python train.py --encoder_arch="tdnn" --model="contrastive audio-text model" --dataset="melodies that start on their tonic, played by one synthesised instrument" --train_examples=26041 --noise_aug=0.002 --time_shift_ms=100 --n_mels=40 --hop_length=160 --input="log_mel" --spec_augment=true --win_length=512 --tokenizer="word" --vocab_size=59 --loss="softmax" --embed_dim=128 --encoder_norm="batchnorm" --encoder_activation="hardswish" --encoder_depths=[8] --encoder_kernel_size=3 --encoder_stem="single" --encoder_widths=[384] --text_encoder_causal=false --text_encoder_width=256 --text_encoder_layers=10 --text_encoder_norm="layernorm" --text_encoder_norm_position="pre" --text_encoder_activation="gelu" --text_encoder_mlp_ratio=4 --text_encoder_head_dim=64 --text_encoder_fused_qkv=true --text_encoder_bias="none" --text_encoder_qk_norm=false --text_encoder_parallel_block=false --text_encoder_inner_norm=false --text_encoder_positions="learned" --init="lecun_normal" --residual_init="scaled_by_depth" --optimizer="nadamw" --learning_rate=0.001 --beta1=0.9 --beta2=0.999 --eps=1e-06 --max_grad_norm=5.0 --max_steps=15200 --batch_size=256 --epochs=149.4 --lr_schedule="wsd_sqrt" --decay_fraction=0.4 --final_lr_fraction=0.05 --warmup_steps=760 --weight_decay=0.2
Rows from block 3 of the audio encoder of a small contrastive audio-text model, named by matrix and row number. Each number is 128 + 24 x the weight over its row's rms, rounded and kept within 0 to 255. All counts start at 0. Numbers have three digits each.
After each channel's rows are labels from the 100 clips, of 14848, where the channel reaches its highest value: "lies over" is the class under the peak. Only what is clearly more common there than usual is listed. The data: melodies that start on their tonic, played by one synthesised instrument. In brackets: how many of the 100.
# conv: pointwise conv (encoder.blocks.3.conv.weight, 384x384x1), inputs 192-287

conv.194:141128144094129126112107158093105093051068142069111125104118116124138096130082146097128156121108163079103159087132129077148078054110118118145135124131153131168126115072140072153116166091148112156118119146127132149112124111087123128081133086146121126134119091066124148134133097112160151138
lies over: D4 (32); C#4 (26)

conv.201:141120138081136063119111116128128115116104140139082200136092095098097143091130123113114128140110136085135102100139159106142151107175152092116112151123099140133110130126117150095108090123107106117125159096101131148136160128157170206097103109132109122103102077134110124132136166125098134137
lies over: C5 (59)

conv.65:178119143122105121158102122102163137136129138147154141101092133137131155110134087183146161116100099130114143137119136123068122119108093121134124141147133123114149113138132159111120125121125135138092105143125093135130099147141189109102158136111131139099132124125131111102112107114143122105
lies over: G#3 (91)

conv.316:091113122124117132094134137090141134094124118113115146145137111158122106104129151114148155129132141113113089146167132138117197118164123123126103173109133134163110132141104122185099137126140126145126173107087132125136119087124160147129128117122157108094116128063111123113149122101109132123
lies over: C5 (40); A2 (38)

conv.330:124165184129081146111106094114085107140106122145110148126131138120120139106108154120149115140121073131138114125141108128100131178131110120117086101205153147199119122131135112083147118114097110171120154133108097145124112138113109118154127135111141138163134136112156199103125143102142145141
lies over: no note (92)

conv.121:125174153126111124102138158165018134143115143140115133129130153126121146160103086123143153147114107120133100149141117130118119165131122133102119124143160133129155108117127131156150171154122140140093113116132111132125128140107115139151105103119137107134123150153142127124110122121096154158
lies over: D#4 (51)

conv.287:164110142097170125101126141081138120120149124099116100158146146149091109088136147135094137118139177135103117108143167120154115075090153165106153116116121126149137136119144139132120103103075138057110140119115142121154135134150136109097124116126081163135087073154117068120126151145120107101
lies over: D#3 (25)

conv.171:175153103144132107141120113124124113131103156172117125160088104133146107088122127098084129108114122096113118118115162154137178087112142145110085131144121119075189083127157085142155116093094114135144159139152132083164115105157113122086120137135111180086090129143088128114115178128085129125
lies over: B3 (92)

conv.30:119130111066128133113195126094119140098145144180144101156128103077109092081136105116095143131130130160084112143137165117151150106128109117146114126158080091114156121127134132148139119095127102130197159110107113114139083124133160131125130148164152103129106113157120113152137082104129139100
lies over: D5 (25)

conv.132:136128133156106098133108132095112126068143119152127139055132116136137137145150129165146155126112154115155153106194121123106111123171137155119135130110154129150135137102139151117171138113135099130114114131123105126140128168128138104135146142119135101101084110133136152115159091115110154082
lies over: A3 (31)

conv.280:119159146152100111095119126147164111141142149122129107093121093133101164105111123173157176121125139077147120119161173109118071124120151171113156130113145170130121130147120116126161123154147084139123107128142141139124143143117127127093125126084095118102138112180131108114103149113109135113
lies over: F#3 (56)

conv.232:138141061144064088132120131134154121161167114120129166143129166100164123123150163172125145135103072134173132146116113107127147143144156143168139144107114133089167089139117098131091154115122140118129131142144114130114112112136104107135074101137109150164143135121137130125112133119107161159
lies over: C4 (83)

conv.314:134140151168128109130118164128119085093132167114123098048111122148120098155137124130122157135168149133121154110150107131131076149136153134106130122143132084120161149113139127103153099102113130161133117123115139087127083178147148100100154184123119122105128111147103139133145083136131123112
lies over: F#3 (27)

conv.177:105119134147110115173138126130125122085104104121110135068118118114125123133136113178136134095126129113122176098084092141117055124131110119124125134143155138106131147126141143115121135092130127122108060146091127102128094157127106124104176124114101063112111123125119106134094097105101138059
lies over: A3 (95)

conv.148:119120138114115136108113154095114164122134126127127119140125116065126117085117118136132140137102163115101145132125134132143129139108112142121127153132164114118122115148094105142136138152112140136133116112118127089115110128117120090135107126114090140122099131123144089128134121124100123133
lies over: G5 (25)

conv.304:141127102112089111138142106134102118069117151144115129145105156100117151134155098148111144141113065098124135112098123114177120137158173094155124171137127062112082088141134087130112122119133160180144135144142095126090155107109111116125100118112104127148149112083125124190076148126143140157
lies over: F#2 (31); F2 (29)

conv.38:095159115140124116104144112145077136071126154154126128122114127112139131104125079127102120139093110104076119158090113128131112133129113107156165153185103136104136112127128130134068123137055159170140140165153144143141153135143162130113090092150116159148173062097106115139098086139132143171
lies over: D4 (31)

conv.24:139131154122125101136132091153164132144111128137109149126133133099142110132169118113141192102100114129118124186105124154131150122094117093133140132132134175160172096146135066155120137116140147140139157158158098143112137116090151127150149139156125160108113190133109133106138152103151134114
lies over: E5 (49); D#3 (26)

conv.128:080127136150140119131145155166133137142131117133105116130130140132138150095118161131186092111117137125140126121133070106121156134102127110102133153118129120135065154123113161132094123146118092101125141112173121132125128109101133134159115108099152101141110173061094117116207128129096126098
lies over: A#4 (71)

conv.98:114101074138141121098102115141123112111100102085153133094133108101143120149108074141145146128128110130136102154083099087097099102098094122125167141099130093070128140125149121128070107122091139132116117146142129115137139147114140107128079111103106150133127109100108102132119103136129124130
lies over: D4 (86)

conv.154:185124117096123117146126127095135146107133133094116137146119111125105144078136110118102054146099102171131146128066144124080138092119117122134119124111130133135115147138120133161152111152139109102136126118115142121136089123073094113103111109100091162153138119113131172151110119116123074134
lies over: E4 (26)

conv.173:122114146133121138136106142119122128118136144135155078125085153124119139121105168148139138164135125104127134091123110096083117105140146132141086133139091148142117115132114114127123083147132136136116129148089094100113113133132155119139085136154103162131142127124112117106085133109129110124
lies over: G#2 (34); G#3 (30)

conv.73:134106117130154090102124104161102165126142118121150076137109114138119156134125078159136124115124129144122100109144122114117081089087156127121136120076090150104140114126112148138165140150134091097109070113137107169108153105054113117149087024119124107056153130133111111133120122116121136057
lies over: G#4 (34)

conv.246:112134094108159143122141121144126104137120120163107125119179141152117101158091095138142073107065129135134134130137136143133108135126141127140119134127147153071130154136083066125142151108107101099165104148130126140128092132110137091133151120104124062102094130135118109151138117109111147105
lies over: D#4 (47)

conv.199:125127120141104132119149142124046171106142133135122117117110148071118158131162117104139135151122101105147118114148090094119133160144119110118104149137114091133153122139141169164126132182133105120076093101117134126077133111098111095131083120151115101140117158143140134132194072129133134139
lies over: A#4 (83)

conv.364:100102122117108151136104116111121137107124082133117149119113091092129108127121129116133129100152089117112140112102100109140137098094108130141106127114144117143124144124142134134101154134132120110130135118104128142109129115126128141120149079150159145103105081115087129121149135121135103101
lies over: G4 (91)

conv.221:131119110138052157142139133144141177133145121096169113090103122101150138112167135130125149112119138157100125123129121134094095131085140165115177121139104128143119093101120155118136140161107106126157135142147152186071127110080094049153132090110148151105101110118151104106100111116091102122
lies over: D#5 (39)

conv.229:146114134095147093138101118137122140138128085076120161125122060124125126053176129130128139128130093153128135100142152135096120093156141176167134098103126116149104140103158154120129131131133103093111123098134119126147172134150098131144156103117132149131110116121157152143098179124138142109
lies over: D5 (50)

conv.325:134113120107094114076102132094119083141130103117151130136155085121111109113100122106113119136170089137153134152121095194119116129103121155125113129145147083132135146161165108120103126152152125127075123091098110113119147121137098119092183122121110175135120127178144087141105146106128131116
lies over: E3 (61)

conv.293:124132113110125098141159122143103159060149087118128112133120125109170143130174118113177142108153071123169128125166113109110134141139118130138143185124116142121106145131135162103125122151116123120119134109134102103131151108108120123140127123120062100133121175066123166124239062125114147085
lies over: A#4 (78)

conv.175:112152092146099107093086131144131129176145116121123134136140165131130086135126127194122112125122112134163113147139062100113128118139168139153131103086081139084132142161073118137112138101133105110120131125137130169122134087109112127142132096131138124096144124135103103136119105101103143116
lies over: C#5 (50)

conv.278:151143133094108110133112141098145121164113097111124115121127139137143073122067131134147138133158143089107144140146147141153122145119104141058128112130126177109140122127166079095122133092031070104137154167124111109139128140134126116129134118136089136120132097148141138045155148139129155153
lies over: C3 (73)

conv.130:129154199110127101123117168134111106137138130137108121123124117121137122106105120139147135168102105107111144126141109123113089152136088129111110146149181145133146101103147149168120148108118138151103127128133119130124126148097149133136137098135201130097122141102097128146121124137108114135
lies over: no note (100)

conv.0:074124123129116096092163121133134133120147105098149105103112110120113078121160135106120125105158112131119121160101130146125126109110098120100128134115133121114130120110120122138116125106097138090158053117135126102121157126123141151086125127143151080100141115080099091125130103113075128092
lies over: C#3 (72)

conv.117:131115122113138119104113132137127127124142115111153121156133129127118133100126136132120105140141054144160131143106124152114124117103099141079112099130108118150109103101126138121159071120155120095120098101063124132114154147142102126099151131138107135144098133102140093130107117113117121097
lies over: C#3 (72)

conv.300:113127136137148139169136131182152147121112130161118124137101143095148148131134105065129103075113116095141153156115138122125175118093081126118115148147093150116115114122129152132161151148122141099132141127183160110112104090130101126128117128144127140099091155103125106124098111175124111106
lies over: A#3 (27)

conv.241:126147133099145115107113133153142125151119124121081169094116082123178090140142128097096114141131119077150137117144111088129132110144121137137112120148038099140122128115149141144126141140152176102108130134172153145109172079154162124123096157135162129092143149104157150090142136116146126133
lies over: C4 (25)

conv.118:092100139111138135117126108107116140158111127102123111111115146141117127102126108124133092147149147139136138139126149159120162095146125144098107152104145192112108103170145071107129121116014098110150111130135120111121143149131131145119150140103114098104148092095131115112136112133088152120
lies over: C#3 (56); D3 (25)

conv.11:150129137138133131129107122116103153160120105114129106129121135133147082107104105139153129136129094139127149101131124142147126150112129154111120139129144120123178112127163113164157121174122115135124164131099128124126137157110065119091143133123086120153109153179116127055145139122167152106
lies over: D#3 (50)

conv.91:123112096112135155145111111089102112117115107116058180096122088130124128134158123085169118149120128143159114102131146116166146118175131082077067117113130109169100150107120145087168129131129125128160122085081131081121116100165137129106123135135144150116131100128121151133140105124126152110
lies over: C#5 (37)

conv.256:146102111138111094094090153157109089122129175129112115105110119135091154125126138121113164140156131113118149065130123111121108133109149116088120124098147131111149143127132128102147136134104102165098105094135132102089143179120140090089121117107095111133108098147095066152124100149135099119
lies over: F#4 (52)

conv.143:118135098113140086129099133103069103127107108138096146126122141140119062167148113123122107156125096137110141116144158100112144132147181083110144143115151132074129115140132134078122120129094133127173149115124080131121156180170137152101083146121112120133095137127093094138095129135080151161
lies over: C4 (42)

conv.183:092124079141140139176151135181139127067118145141131134119138152147161129154169131119104100111051117134112152115078146125117137114148109151132112140140137176110079128137105136158065168153141150136153139132190095131145141137096131133116092107116141110134131109031097102126130126113100077098
lies over: E5 (34)

conv.272:115109121106137144133144111115136136030097137107132083143120124142126125105133123120093118102111110117121126119137110099140110109133134099144131147138111103167051086125119101157099130061164127139120134134145122154120124114070126150146125110122117117115145096029115151160122108140134121121
lies over: G2 (27)

conv.331:123134105106088121142099140151125134105128122071125133115106125157134143119167155124099139135144084122118152115138143094116138091147133132095096138049135115168131139148149166127123129130143108115130116105136122100127144146129176114102118132101137107118119104135101123106093122105161101104
lies over: F#4 (48); G4 (28)

conv.244:159131135139141147116134123148112110128079142170086143106133079111123120168122073127175137106150141107159125144082104164108110144135122141089113163149169134107118119146162107150151142134127134153099128136109140123144069116119104133078150137086128135144150152129132132131095123100135091126
lies over: D#4 (45)

conv.25:126121114141111095132124119092075151127104124122086123154131115117088138143130111119135149138133097084149123107159164126130172113134143112109157182127174124101090107164118114130123078133148114125152129132099109104129154135133103157140115124088067110142084122114103143143147113155096166138
lies over: G#4 (42); A4 (40)

conv.348:131153119142137120139124124126144111092123110076114143140121133109135145139158109146096134110128130114146156117142165143136115119110131136122126143150147116135117103166071122085146109104148142135167082148102119113152096134150094119098110125142087156145112120087156145124063083136096149128
lies over: B3 (72)

conv.347:127131124113123126114102133113126134138131079141127136135144145083132108135138108126130133124128162056146143106116166124157139144121113075152148125149102122119114121126113118129121140119110171086144120144097138098101110119187130161123156152097154111128121119118138109133125144127130128130
lies over: C#5 (61)

conv.165:118122119065175152105128120097130103127114117133096165112131114079121144126142126126140143137123127151155123146134134117175130098191084122122095153137102127096114146133107143103171136132128097121111088095096128104099081103133135115107111137147148125124131095154139114128126083152116157104
lies over: C#5 (41)

conv.155:153131157110142124164138142115136137110147101142123128177130149122118123068154135092106128156113150149116102117133124152125147129099102132143128141125148137159126118132142153093115099166096136112141132120134110110144134109123116134143106118058129149151089143136138113130164113138074088123
lies over: B4 (62)

conv.46:084153127137134116114066138171131085109136110139154107107147161121096112143147113144168111144128107186102140124124132138109089105138142107100153139088122124165129158164110143139119152148113098136129101108105097142113114114085142114148156090069156138121158138116090102114129133113113110088
lies over: G4 (27)

conv.237:149138126140105152138149145129120147136168162144120085108145115124129119116129127124131113115119109192107122131122128106116118145099158108141109102127123105128108111118109145125129149163121091119155118139133113163125130119124144063140105121139132152140109141145115128149147127082149081126
lies over: D#5 (58)

conv.223:099119151107137088076112148132141121121154101103139140118124076100119097154121153118177152116156120113147129189117103143123124101095123126067106146131133124143099129181143112113120093099165125093121097139110136115127123116123113141102146133127111112118135123093130135088139118101091105116
lies over: C3 (61); C#3 (25)

conv.382:133117138127122139169133131109043160087187133142108123167122150077130137138179144141116134172082116074101148135112136134105101173139141101147132148160100144159116111138108144135121137197123185106118106088122115151097115118117110115067106123130153148128135098097177131148085123109110120150
lies over: B1 (27); C2 (25)

conv.346:158126123124099116167125141103076162099140158127151119149094136123165184114163157136093142140138110123148131092133148130110170163112127150110146122125121133154160101135118148126124173178146077104096185062087123148076114148101090115108082096144120164118144114158161135133123151092131130184
lies over: A#3 (42); B3 (31)

conv.200:098156116110128066100115134097130125139124101098085145144119086139150100143123139106136106106110100039117138123143130090137138135115143110147146119135111099118140079081082089127127141101156149136142117150130136118131145107163189145112127096136147143125138082124087117101126104098098136136
lies over: C4 (47); B3 (31)

conv.151:098101107101112115065132105132123128137133092105114118129118112110110133134155124113122119074118096114136137117119128155126058083097107132150129085144097095143127105093128139120126142099130148068128019152148153120112152122127106124093148101129139092150135133081133115147111111096099148082
lies over: D3 (48)

conv.44:109126085140113137194101140120130184078174164150137136116127144130125072137200097115128118099121130107109105105141117136146144114170121133151116113143158148107138104137125196150113136163107141167115145139123118069141114124114118115097166122121153153115135074150106117124112113128116141095
lies over: A#3 (72)

conv.116:143114148130112160129055128143106121151134102142093143137133159107112132129130135123157173117105085080152129107103104130150130089092119118117150142090160153145124127136108123141116131138097142141158103133096096129094127160128120154132116100136148136143121149120119133148142152132140119125
lies over: G4 (93)

conv.13:167079110123130104150128107092133075114117151154119111134117110146112102150125114136128106118149124118100106100134095090130066142147168128073116145113110118126098136130189147146153115150133123103067111100106111133123142084119106136142080127111117165115109111139109121132149215135114122100
lies over: D5 (45)

conv.2:159103110116108158115125116118115138156108113121094173131092155126123083070141136146104091119155133115131118078094120121162148134150125140094085148115121150100104139104130128147136100088093202149168115119143158085137112098175148164116131160101152128106107102091135095133143126141079129118
lies over: C6 (52); C5 (36)

conv.89:117102124099150129105139126144128145038122106163130126145132121149136144128144131127127145109144154129097143152143161126128145090113152147111119160142104122143103121149135129110137130084094123113124128137143136151102136110105137111140095110138129129101117100061125113153158175119113134111
lies over: A2 (58)

conv.350:180111142140121117136120146074131181150149082101136117124080135095108149079149085154098090134132128109124098091109178119124145145107091113130160147145141138079111099170097152116145109154114145104159115076125126142136079157132140143117090124086112145133127110129125127132094084125114116122
lies over: G#3 (71)

conv.55:129157122116114130127137101160156128141122115125126110143115132126135107115042125135115124128149094089094127107140152110128145131142130090026118125109132204106030107116131107134119146077093088075136158128132095138138151140114136138143131132133162125125125119077141108095149125140069130151
lies over: C3 (68); B2 (26)

conv.101:119122121115131104151098092121107157127089120147063143126091109133092127085104146123140167147135090109097148126134105088111183115149134131102164142160101103116125117148150088151112083137168070157108176105074122139139156158098107135127136114087151091141131101166122109119106152107139171150
lies over: no note (75)

conv.224:115098127146168122111127149115132142091149140121087098129131088179134111127148151094133129149093116149116177153118112107111114127130140145115163138113134141163134068093130143097142083124153130152116107122132171104161116149139119104090129138124072127136096095159169144129148090165129177086
lies over: C6 (39); C#6 (27)

conv.81:114118095096153115105077149040092125134126116073128142103133131126124124110103136119119113136155096125114124180168156151134138105152122129139115128090117134134132117166112077123106146151109109127090134112124115100129135109120152128104172125136134173129109129156119139149101122119134119128
lies over: E3 (40); F3 (36)

conv.277:103110101100115122099178115123139132141165128152115131134146129126128090091134154118119145082092125156143109159120161162132141091088111137155121103155105150116092112115126117115156110084106127064184108137141130121117114099155126092120156136153108111108067137125115120105150086076095139099
lies over: D#4 (35)

conv.262:153137157114092139108108094150129118134106106111127128116157110118123120101149074150130130078074083116132133165135110135113106099117120154132097100119134079169104135127148059133146149102141096126076136138111145164141164078102057092149158126118118156129122145112148124134151123082120124072
lies over: D#3 (88)

conv.320:100121143137168152145130110160116153093131077118120158124125073158163169137147137097158151139166118159125112124130053116067158136114133188123157090115127138144111134113095148096116140164134103076082132095136139129150123110098078137148098109110136122150132128106189155081108109098107114116
lies over: A#4 (43); B4 (25)

conv.202:122134134122146156154178154109127140127160115108121074157147133119140120110170118171128143125132128176097131160122164139126112140089156155111146131129130148128111075151073150113160090152157094102143151101040102172112125156106106105137101125162093135123127102136153112161131080129118117096
lies over: D6 (26)

conv.301:137117143096113090147101155148152115178129129151126135121143136127133118120074161143145100135132145132126114108101105137138115160126070114061136199152145149131059125167129119132118161069104094124130129128122108142139077153137114114144122127121131112118101151101133099085134117127105164145
lies over: B2 (43); A#2 (30)

conv.215:140112101106120101116134079096100108119102146154078113061116094136085117076100128119111090146127102107083135099090115140117110099099132142119140155147142127124091125157128130163123113136162097112129122149103131147130131127124120103119135122126123159144141101105105123096119141085136127125
lies over: D5 (41); D#5 (32)

conv.357:120135119088142110132151113140132145072121092135108153147121124109128130137143089150144123102126119134157121092074108135160109137140142119109124144135119120107029136161097137101177169083125128123132081119130076099137103140120159131132085149132140097130175101015117115150146113134105140112
lies over: C#5 (37)

conv.207:103128136100188092118112087107105090142110085113124159136144098132107102127113121089141103148139102165191099121122112102161142122196101087138099134114110102133094141124125122110136144114151148093131139099091057129132140127117130138138079149095148104129176164080120113120207103122111128136
lies over: F5 (28)

conv.114:109119113104121110139131101111166102058137104151151122122121129124128139111127141138112119115140123094103117094114133131129128092143147118127160150109092124144103116142112181112120115123117112067125130111148108148125145144110117131111128090122122132117137086090122081141137125133101116131
lies over: A2 (70)

conv.212:174165138159110113162137121167129116140088151102130099114136139098132108159180017152157122117155150121130122139111129147109096168130104130123159172124176109124139099135136089149153156084106164147136100142124102107144046116117166147113149166117162123124115158112131124137111103094113133074
lies over: D#4 (45); D#3 (37)

conv.149:124122129097099103156133085172132136130115157165141044099128090104081134088130110101135119103134111116131110158140138114095127138116125136115127146132157143139131140130141123163138120127155087122114147111100137158126152097079110147137144133158108137106133172136075110138163153080146102093
lies over: D#3 (44); D#4 (39)

conv.161:132152087108168103096097126108114092137111114114122139159136121113137114108126111118118120135085137102185108099137124096172138126153154110126110119143143135092147135123125123117141128124139141124110091100096096104138122101176121145130129148117134106116097120150153114144162141120127120134
lies over: C#5 (25)

conv.343:143123126170135143136104134146133140184122089115116136102131170090139109135166116174123096113141136128176119090104136074134168086114121109154121178117136164084084103167073117161120126094154135113176131133141142110085121117135124109118098114139115139122142136084103118129060093108087138105
lies over: C5 (65)

conv.210:122129110117146135101102167110099138128121158113115132106146156119117127128122154123114135133078100114081149088139135133109138104127116125094160164103209137094126160139106123098105078144122136147144136108116140114159122173135133087107123141115099090144113084152109092125109135099162140155
lies over: F#4 (79)

conv.353:151093114170136133130103155118135155145139102117169146093121128118161131110140141139102170144120152124114121140137170096131137130130115128133130131125145165112126132137116120087099129113123108134125159118115123125124098132118103110149106112110120095138140102141137209124123120129106157156
lies over: C4 (32)

conv.288:129109161095100118089127110097130140139095118114170096125150084083124068072108072126096124095115147121116118149108148170129085118097110154100127097143137151146125128127158051111117120090098120098132117173110120117139180118109111129119156113095089160134167111107134172126124138080081136090
lies over: D3 (44); C#3 (33)

conv.77:078143112135099121089150156135121124095159160126112117136151125133124138108117125112117116117171148123103130171097148127163106143113157125125107159138131105105153148140112151135129189130115107129160114097174142178098145118145120138102138119145142123122140094168104115159164127116157114113
lies over: G#2 (37)

conv.242:095118131135140101123142136108066139120147117131113121129131115140098127111119143116170143143133150141186106086191144095107131147158162073146112147118124165158107155097100104148146137133135118141144129091121128103139151098103152107155142140103133097106161193122085135125229107105140140100
lies over: A#4 (72)

conv.342:126064131130097109121115141099073140150138123105136127116085146095130127123129114153093115109106125086140135105125106114122133141109120103149167128118107143104149124107109126162097141130139180147108109126133161096093128138145146142125139138135094122107153131117097130138093096128120164103
lies over: D4 (26)

conv.217:145105096103150113155110132134123126103114105118083174122131103117122124118153113125158146115105103150149116102142130122128110117149120121154150165141157081116120134121152108142100145128170126109131088111122140067153146122144119126132138132140133140150115136091132105129123129124097159061
lies over: C5 (69)

conv.6:158119134133123142157120128135161094121132138142147106129155126108121166106143091176145150106139148094143156166109133121114105104136139151138101172133113125124129119131123124124128090129149135147115101102109127107085054157140102146128156138121083152129122116154122122160119130132149117086
lies over: D6 (54)

conv.281:120104118128161106134127149132137116135144110134129119096120150129136119151117181101131158124161121159116116099124134143146139113092132121113108116101078164080127130132142089096162135072100149086122184148095116106101080149132085100132125117115134149137138118092102159100133109121094132145
lies over: C4 (44)

conv.294:117102151090159110182101141141134143135107117114140092109152119085157140133115120130118135129083108141150130123152181133121151083110111128152101122125146127119136159094125116102098150151138126109110122146136134095167086127136109135131139124137109152102096132111087113157116115123124131110
lies over: D6 (37)

conv.260:124108118139179105097116151100117104115162123129112139084093082133089109162130143089124154136131099137155135136170118128115091130184149132121128124099126111138152143141108136127196130106123129134109123104121100080142132104123118108130144157096102118133140115158127147146166091162155146115
lies over: A4 (46)

conv.307:095088138103159137118130122153133141118126132096138133165126091086170094094099126122122146135107130096097141155149114121100177112129127182136126123122082104122140163137159110131092116133137130106095146138140165173165155098120088121121123149133123043089139130152129110127100131116070147116
lies over: no note (67)

conv.90:084106130105138127078144121090140116162126108111133118120134093132106084103055170144127142149136121117132148193139137138113191109128128144135116118136127145134139115161120074157091134130114069098112183140145142138109152124111130129146142107128133105116144140153100131114132163132103139148
lies over: E3 (31)

conv.169:152135146152140136142105103111149106139122124117130100113168137145115134117100176149138151106118144137140041105120134119126136125129141159108156151137118162171000112139121116129120121037111088084118162154110109140116118127118095132130113086103122089102131120053135119106114141119067131134
lies over: B2 (30)

conv.378:135130136088119092118104147085136096086094114079119111122130108098093099090124104140108135113115169089117152079140163119134095052123119158138163166112133114112106098143123124154143113106130107114145107152111122087109142163122085129121123109096094161151084093098119091143112151133093134071
lies over: G5 (27)